Weights of a small sound classifier.
Model: 1.74M parameters, log mel input.
Data: trained on drum patterns on synthesised drum kits, 26.8 epochs.
Rows from block 7 of a small sound classifier, named by matrix and row number. Each number is 500 + 25 x the weight over its row's rms, rounded and kept within 0 to 999. All counts start at 0. Numbers have three digits each.
Before each channel's rows are labels from the 100 clips, of 14976, where the channel reaches its highest value: "strongest on" is what is common among them. Only what is clearly more common there than usual is listed. The data: drum patterns on synthesised drum kits.
# c30: last pointwise conv (model.blocks.7.c3.0.weight, 192x192x1), inputs 96-191

strongest on: tempo: 130 to 140 bpm; random hits
c30.16:480506501505488519528519537514491508464471488492523541497468481497496496545512546469495458527512457503506537528510516479510478511502498523491537482527501474498489520492491474500494520529497545456542520513489479486476491482469478523510519515490476506512494485499489465512553489509497479483

strongest on: tempo: 80 to 90 bpm; random hits
c30.129:500505506452479488508513544479507508485513517531485468500468522561501492507500468499486496466513511453482488486490459513496483520520529496510537502520477554491550484546520483549476511469496468507521486503444454548438572526502508541489507528470520500454514502484487515483504504453514487494

strongest on: tempo: 80 to 90 bpm
c30.20:541504497496477489497479489464508511511436448474523532522509523479467484529498435505493527545522513518455550471544515478501483489492518532487528517549482446465512490462526476515470533502497476467500494515544523482549519478505481478513474515540509519506491512449511555550499529494484532505

strongest on: tempo: 80 to 90 bpm
c30.130:484480505552530535506528458463502491466464512500498437490478494487495455519486486500495547494481510480529540466516503511539489506546530500466517500506504494484504472511477523486510518484518507498491516500546515491487503473527502466505479505496535468522468509506574546527544459511478544480

strongest on: tempo: 130 to 140 bpm; tempo: 120 to 130 bpm; tempo: 90 to 100 bpm; random hits
c30.98:515502523510509575474515490490468516532528499476528557474447496483500519496508562473530496493513524517451470499480520479539483505491468515476498490485513451446532510512478502495487480515501529465524499502521520539464507462511474541486517535491556494545497536468500477483507463541492470495

strongest on: tempo: 110 to 120 bpm; tempo: 70 to 80 bpm
c30.86:473468556498508507485515551511552507526487494477492467510524492475504488543529538500474471481475505516492452507509501477486467479574464488477525486524482480505530501509472474506504523523410535475503507516517487569526567492496485493477511501502520513528499548548476529469507531489495495503

strongest on: tempo: 100 to 110 bpm
c30.87:471500490513505505519500475485571510505499510520509417518497497536484499506503528529507479495501538508458492486498525514550524515530522451491512463485490507527515502521483488497494517523522484494499534519515554503520499511508524482541517507491479482496490516513506498473542506494530486530

strongest on: tempo: 150 to 160 bpm; tempo: 140 to 150 bpm; tempo: 70 to 80 bpm
c30.126:469489533524528554474491519517496496524487499501498569510522520518506475531490538486508532484506516484504485479510487478533493504495482476472508504438485427501503523531505555457515517503422509502557509513429499545497564465476474484498530504510515525494489527501457543480530536506527487528

strongest on: tempo: 80 to 90 bpm; random hits
c30.153:476517502487480520478480533520458504511500437505531549489504513463496482514490466482458529508479498498472500488532530497498479467498533464480501484531514511542504512505507497557490511509509524509460522531512495484475516467507489482467474481507497440553530524490515472493497517486490504524

strongest on: tempo: 80 to 90 bpm; tempo: 160 to 170 bpm
c30.45:475461495509518462508523475476455512495470471502490525520481491496487456521477488513478487495510538510480543505511518480466528510489529489518487545473535494514526498445518538463495554486492515494537496477482485496483507486470491513518476510531523505490504471492507540493476481500483500501

strongest on: tempo: 80 to 90 bpm
c30.184:475486480484525522476499508457497524546501483530512509465471526505494533472504462500494493513440442536487530508461465510500493511569505479484480510480517544514457531520439498507496515478536462496494498510527500507519477504520507502519510501503510507483483492522448485505519497491508498503

strongest on: tempo: 70 to 80 bpm
c30.39:488502507469457516479514554520515506491504531451512459484497490491499457498493555538499489451499496515457445521510497479548488502498527602493542519497510460513534498506513534522500520523482516500483526483498469493476465526509493506502542486534518496546469463519470504531514516480489511498

strongest on: tempo: 100 to 110 bpm; shuffle
c30.187:549484510497491471526517494497484540517495513464508512513576464472507515464507494523499520525505526508561497481482470486502479471559514524497468499539490509495485490493509576512516457489512486477507489499524533493509507511506511489501466464500490514463505502480473482483474495516484498536

strongest on: tempo: 100 to 110 bpm
c30.97:489500549510506484483494463471524453453471441528553530483487497580525529533515476496493519491525490455504496488490507496535468504481522462469519486473505498462462519501506434471492507499540511489521508477496505508509454527506510534505454487507500528490559503531495518557487511497483511490

strongest on: tempo: 70 to 80 bpm; tempo: 140 to 150 bpm
c30.42:460552438505560465543534508500506503511509487504525565487479460482498495518517506487534560484522499511495449532513481498529538518521494504501485487485492474498477500515466515513499518527476537518506557509472517503533482499453496482503521505503521519513491503542463508498474523478477468517

strongest on: random hits; tempo: 130 to 140 bpm
c30.52:498525475474505509486433522478487516463520475520511500538439487463513461528524469517472562475485472487506530506484551498486501553527540476512491472477512491518479524503501484509473514511505502459513489475484506519516489506509520500476505514515518503507483513517479477538464495526486445500

strongest on: tempo: 110 to 120 bpm; tempo: 90 to 100 bpm
c30.155:517496530472504545487489489521536525516495488488504536490529491553544499532466490496494547467453484466514469469504518477498479507475474481580536498495500488529517512485508540504444509481482476495489449519496467456526539500514502446498502510478497484513484491509485483513493528509486490511

strongest on: tempo: 130 to 140 bpm; tempo: 110 to 120 bpm
c30.162:510520478530498499500481454478485505486488465518547495497482496471526519488511478522529483495514528498494487506475467475481521491474508494508510486513479538540495520471495464525522548473569504483472529504522444489532474499469519470477520534500490509458495457475537526519503536463461484540

strongest on: tempo: 90 to 100 bpm
c30.34:488508519475492501517511564524556478502487497506528556475472513477478478513512486469484506476510513484484521484492532497516475577493518471518560449490520496499542478502486510514514547507446514535513483490509509494540527468471464502520549521489512496491479513503489495515551536489520510529

strongest on: tempo: 70 to 80 bpm
c30.160:504478570496482447468483483507493466505466489553473521484483474505485542471481476525510505510483486502498501469529507457524530488485530476529484503536516495531486491491476506466497477515506522527548474531452515556481570516479527510491505530505470556486469513501502511475505511525535488494

strongest on: tempo: 70 to 80 bpm; shuffle
c30.29:497500498500513494482472462494500484486506493490502540536512471501551534535506468518513448524470477490479477520463451490508481506563533531554524485513484493561498522498503548494500471527515504524486522514433511514485495522546489509499490495486517492498519501520468500501490559479527463496

strongest on: tempo: 150 to 160 bpm
c30.146:496461515498468514564527540493478514507485507508478510514473492466496481551492491513549533509510494490483522479477507507478497483546490431545500482461532546525495479543443480566509494533483497519461516518477499512570511503522492520505522502531488508504526504551512474512453493473498475471

strongest on: tempo: 70 to 80 bpm; tempo: 130 to 140 bpm; random hits
c30.47:520513491472515522531495485549520510500511466490482580515441465525466496508475517470478496525488491501492515514494539487502500448447514491513495513475595507497532493525497515481477495507522516507511511511454473507500459451542537525509463485503492505513504487523526555546507515482509507464

strongest on: tempo: 80 to 90 bpm; tempo: 160 to 170 bpm
c30.75:504502497495554524526499568542510511514481526514510486485490502485525510461535510488495511495519489514524502498494520494526491497504472541531484530557472467555495517469555497512472545516520525515500482487544490475517518553524543506484435495536527524505496490450552550517506478529407555492

strongest on: tempo: 90 to 100 bpm
c30.44:519504472525539505497513498494555539544517529509519529498506492500470486520505501497501493491517500492442486504491560502497476508423448562515492520498515477532512487512496500492484509517508497502483515497501445507505516469513511488481527494492487499505521498541531511535577440517504518504

strongest on: tempo: 110 to 120 bpm
c30.25:519498471501494430505496491490505512468541496515487479496473501512509509490512490508473489505493510510463499515482473472504514482495511574495490494574532518454529491474516475501516475532511551503508518535460520568529538448554490562479487499543504539542511509502501514499499477468539468493

strongest on: tempo: 140 to 150 bpm; tempo: 150 to 160 bpm; tempo: 70 to 80 bpm
c30.188:504445553502495519525459523510495478535472483478472429512525496459502502501551525501514531521512500467542471510488495480493483482470490487524499476474491520467481486518502475460496482510478519494562500559457539551473531477494509487507497524553482479505507509479496521505495518541550476471

strongest on: tempo: 140 to 150 bpm; tempo: 150 to 160 bpm; tempo: 70 to 80 bpm
c30.99:492489518503513499520452537488525471471474486511495537485504518493538508518528529514446503484489499504505535531489459493499563511505537507507509485494471538474482480496473504574495522487450495512459495463497529528493523499530509532497505488499466491533493451566491484515521488467519487483

strongest on: tempo: 80 to 90 bpm
c30.70:512487511498463512528509523542494510477495444523455461541468479501517504505475516492535484476507500482471466521541476503498508523516476452522437554510479458518495509471550461515486523521512508475515523504550537482532477517495570518517465525511518517483462496462532546539500521491465543494

strongest on: tempo: 90 to 100 bpm
c30.143:457505471470523475485510588459500504483487483500522467501515491505499514536514492485486509507500503493489542487472503517523516496548503440503557454516472477498505531515484537511502506442466495521507493488498505519519496518520484490531508535503515535499508510496485477479442467538515465543

strongest on: tempo: 140 to 150 bpm
c30.48:487495519497567484496499474490476513497476487514512481463499533514538489518527508501488472509551479501527515515436537504492509528494503528491473501519527482479506515504490463455538482543539533515569499540510501520501534512523521531508505487464474511479494515504502522517501490525513513488

strongest on: tempo: 150 to 160 bpm; tempo: 90 to 100 bpm; tempo: 70 to 80 bpm
c30.147:477475461521535504469437520505455542481509538461538528498457530510464472484492506517502509488500533493456549494501467504484502455473499461528562465465524491496475544533509493507518501506494500527502524524480505532506491505519494514518550474514471464503520481520458484529464490489565458499

strongest on: tempo: 90 to 100 bpm
c30.100:480472496495544489454490473530502477499485524502514489490443483501500541533457453464510494501513443512520512539458476464490496522523500543484547506474496493521510472497464482473505472477501495565530461531536490485547478463479485469562481498498487457507524537497548469553525487479489485512

strongest on: tempo: 100 to 110 bpm
c30.150:449486455475501473520516525511505530542510484460478520492541510459518517467492518579489466534487520508427520490530503479524522514509471521485507503489509431498492496484497554514455500470566498486509498492498533522450515471492530492505531492485486486490443487491498540475529528498501488499

strongest on: tempo: 80 to 90 bpm
c30.139:529556510503526508488548505513480498513456527473482498517544471504491506520491471529499500478476468501506530512436455537501490521496515506509487505507466511447509537471520488453493528536463546459533487476492478529465453534485486506499482500487509513488472451481522502519507490588508523507

strongest on: tempo: 110 to 120 bpm
c30.17:541535492486562511472501526482528501470493507508477473563496484537520549486466492531487488511458476526512485528473539487457481471485517550470486508506479515474509483511490482522499488496510497470495546496529499528543543475509473559494491482521492516485495508497518502527489510519549496476

strongest on: tempo: 110 to 120 bpm; tempo: 100 to 110 bpm
c30.102:532514520461506551468483551485562530501529491541498512506493522490497486542513513558503475475516528487503512556494507517505459470489503503536428524518465507533484489483548526495483484471516480498530484473477524472489451473515562488467522523517513490491432506478496513490472522496499500521

strongest on: tempo: 80 to 90 bpm
c30.74:478475504475518513485505515509484528510468459493489505505445492511449498520508457483471454541503501548513533480500519495503531518510470487539533547451487515484534513526501506481493536499526508507561533493499486491502491513485476486475486478470535487498474501505513550564477537512476490499

strongest on: tempo: 80 to 90 bpm; tempo: 160 to 170 bpm
c30.135:523479527494549509540498516502479511524484506454496509460502506490467469535539526512516458468476506501563482524513481496470532493481499516521486509485526517517482516485501488435492597471485510504537512477519489518451493501474500481492503474526515501531477506504518568511505470505448503514

strongest on: tempo: 80 to 90 bpm
c30.94:526477476499466547526485536476513516555459472513495472540517510472507506509493509495492524498519489539535526517494484504488526480542493552512469492539441492509477529510557511488484530525500488512496478498510531491475482536535454487520464488536533497503486485458506496494521494521449545449

strongest on: tempo: 70 to 80 bpm; tempo: 110 to 120 bpm; tempo: 100 to 110 bpm
c30.172:480493488510497518532511497478463489450519540456482494548514516585525527473550535485463479551522470485516505524481504516487537518484461467492518477492493499520471510507501493506483464540491503503495474537517536521464501507496482508482490499499499507525515485488479472508503474496492489518

strongest on: tempo: 140 to 150 bpm; tempo: 150 to 160 bpm; tempo: 70 to 80 bpm
c30.175:477503485471495494488515606522507480508493493528497542514478476471535523532503491513525496490493512476524523545479500447499471499464496516497497478467530510475487488521517495464510497503471512505537511561437485521478496545474580489514534459523502486477527471491461507495499484540525480517

strongest on: tempo: 140 to 150 bpm; tempo: 70 to 80 bpm
c30.182:516503485492486467490521564450477481529527507453469537450462469501480478486508484502505518486546495503466543446494503530490504509523521518458460457483518573530488513509455464495501501508502482462504499490521486538478503507531477511530503495502459527506515531546476473504489493523522484510

strongest on: tempo: 140 to 150 bpm; tempo: 150 to 160 bpm; tempo: 70 to 80 bpm
c30.43:482490514528514515489503502473456490479468502536484490488465514514495474549504460475499493506538518480486513514429486524530501534502502501524462510505470554481481521526515554591518527490531492487478494492464508539503499514486493571552548490472469489494479477518502493515487506440500503493

strongest on: tempo: 80 to 90 bpm; shuffle; random hits
c30.181:489533536540516545481486484475453495500507502481501527491467531498521426526458504544535478514516501497471545513476486537470485508510447511504514507518511469469465494466550502480479539512518526496516507505500492503504496493472531526493482468478523538507485495472520513533509489518462553505

strongest on: tempo: 70 to 80 bpm; tempo: 90 to 100 bpm; random hits
c30.3:483509501476443467524539448549485520500443480494455479508465467475487465527514557527467515495539466520535521468505474476474504515466505534523493499531501526519494514523449503538545471511471488553492453538479511509485478514497493544488495517528476501513523508529492487510524502512509502530

strongest on: tempo: 100 to 110 bpm
c30.138:474522486484541493496503523518489524524510502478488476495475502485521540484511472530470502462483496515474530465490538499554511520504488545452540514506484480482534508511530454486506511486508490488496462492489517532492453491494479536536518537545462495467455493512498502505498513493515509494

strongest on: tempo: 100 to 110 bpm
c30.71:471507542480496467509505514504519524448519514503505470522467484505502519508530505539491503511507492493541524533521477511545496482498459492531446506502475509504491536469476509504487495502502520473508482516532531492481488560502505482456546494557520542534483488475495482526460513504482514499

strongest on: tempo: 70 to 80 bpm; tempo: 150 to 160 bpm
c30.54:455536520480499489463510493488490497495532491497543511481493514507518513475471472490488559478512530479477490481497506451545473503548497486437523459473542487475483497511465474495531441511539512485545520546515502544504492526466503468518460475506550504561500524515445554490503471513550473499

strongest on: tempo: 80 to 90 bpm
c30.108:470535507475539510486489510503503516468505492488524487509512490489524522473529506507483448530505542477486531525513466489516488516478529544520501506503503501449511521535506497492504491479447495480502524472535502507484527490487535514510510542504450511511506465492555517492507539481507549528

strongest on: tempo: 160 to 170 bpm; tempo: 80 to 90 bpm
c30.116:492539512474528474484448529538517496493557495518502515537483549495482513475525493475537519457500576460513484504508479474511478493509516516470519524517500461541491478540536513533501480503460493492459452497523516510498507475536479505504503509481435519512518506480510483473509495518538544479

strongest on: tempo: 100 to 110 bpm
c30.92:499507451491490517489504590520505537540510533518476452513499479432456490483522517550495484501484452497461500551519521497510500514515494598498465489491473535539500500510446470496521488531460519512491472483500472525471487490519489502483494524486510482534504468502489524489471473527493516496

strongest on: tempo: 90 to 100 bpm; tempo: 70 to 80 bpm
c30.76:498520463460508447506501555502528484425518520522505497513498515469508518526512466437494515489495563497507534513492477479559527538516535469407519479490475454505496489510494494470539487507501512529532531521522540529565532493478505463514521477490511489458522508507468503514487490524528484467

strongest on: tempo: 140 to 150 bpm; tempo: 70 to 80 bpm
c30.106:516453505511469489474501546499495478515478496478498476493525482528503515539502495479540469495528490514520502509544515491488513469505495558510474511518493503536479539510486494462501525516483523477531517540458471541518503468464467505474502530540502497497494522522503506493472457515513479502

strongest on: tempo: 70 to 80 bpm
c30.112:518541530512471462477505490499571498491535486520487519471497460521486474544517446542424510502531521479554534480472506490457516457507502468474530499531518496529523536485496514551534513499529494499492472488466542493523485504501536528483511470530489528509445527508517517523500479460518510532

strongest on: tempo: 100 to 110 bpm
c30.113:445511482504524462488486518506510484538533511490510482524474508494547517500466525548488491490514496500545513445496479505466501486503531597498480502556493548483500500502501503514525470495547505491481490488517555509493509558447461489497470506541492497484504483471500482494508531519502492488

strongest on: tempo: 80 to 90 bpm; random hits
c30.127:462458486526505549488498471505476503476496502476498488469498533543458521547498491505474503508505573490545510496515574476515535506500530473504489483455513491507523519492496502486497563476489500485538499505504482474511520490465511481482514527549541516508496519514539508540475455490463479473

strongest on: tempo: 80 to 90 bpm; four on the floor
c30.60:454505500487499506483491486567476521521466470473498507488506490473514517481483490487500519532498508488495502497495461531497499455500511466495481514514463454514531495493487466532463513490532482484481515521536518487445499492521520518481505481498507512496523480480475458488520540504495504495

strongest on: tempo: 80 to 90 bpm
c30.51:509507503487489535525483510440502480532448534470463500504519556511507482535536492504484535523512493522530545520507499519461524512498478487508493507528439480488511487502511542479440554503521501486511491504496496478473450519475516486496473518539542518496458462440536535524492521525435550487

strongest on: tempo: 140 to 150 bpm; tempo: 70 to 80 bpm
c30.12:485481517485492452462513521515470498515479505506501523508504528531482511462494474514521510483505498503491509500521491462477538481501525454483522480507507492488507496531494562446482481528535490470562513535427543509473488496454543506485497510570483508494467510523496559475508515505520495460

strongest on: tempo: 140 to 150 bpm; tempo: 130 to 140 bpm
c30.141:475487497503457482465509474510499472508502506483501497534500524498431517469477504499544517495492456526500516508492517520469527533489534503473510485477466455483508531514479527431475526514489543533581516521513496506496525492523492560495465500514469499517526457451519474514536525587553516521

strongest on: tempo: 70 to 80 bpm
c30.67:505477507502499493533559504518428482481465441519500486566485528492504540548506464526496465523480483509502473493529557475499502517517499494507451502497479520508468529516435468511492477498459499497526491552463502585507530495512511527495496509487466511504493516562459514515492548519492460545

strongest on: tempo: 100 to 110 bpm
c30.122:512510497521516544524469466446487469480504523468500483490507510502527485500534468435537565501512457488534515493504503491507516497514488492497483550527511498463495497497512542482473484509582494502526506505506515483502486541500479499474473497482495452503552505468505476517521501513521500500

strongest on: tempo: 110 to 120 bpm
c30.186:499494535477469499487514543454535471500499539530545472520485464543488501553490477487488532498519499500484501466508481486509497478499466453493499479491526472600518496535491505513550466488494476506534467485475473504521543451490490477473465516495489431525494517516511489489526537491519518527

strongest on: tempo: 100 to 110 bpm
c30.88:469514497485506506494513493465525503540506493547456499531489519440490487492449500527515508531511531481501520482501494514539488522495511613515507504529487491501496538478492520503483483502493505496498483504505486519547493478507479452484529513526471466514477483497495488474479471483501471493

strongest on: tempo: 70 to 80 bpm; tempo: 140 to 150 bpm; tempo: 130 to 140 bpm
c30.159:471519568494503520487473534534515489485541515522485512506507455496493522496540456523453504505476461492487502481522523470500484485520530497524508473547554461505476532503500507488466491488514502489502583504424515497504500534489489503510497514546553455581455521494480503489478510499501519506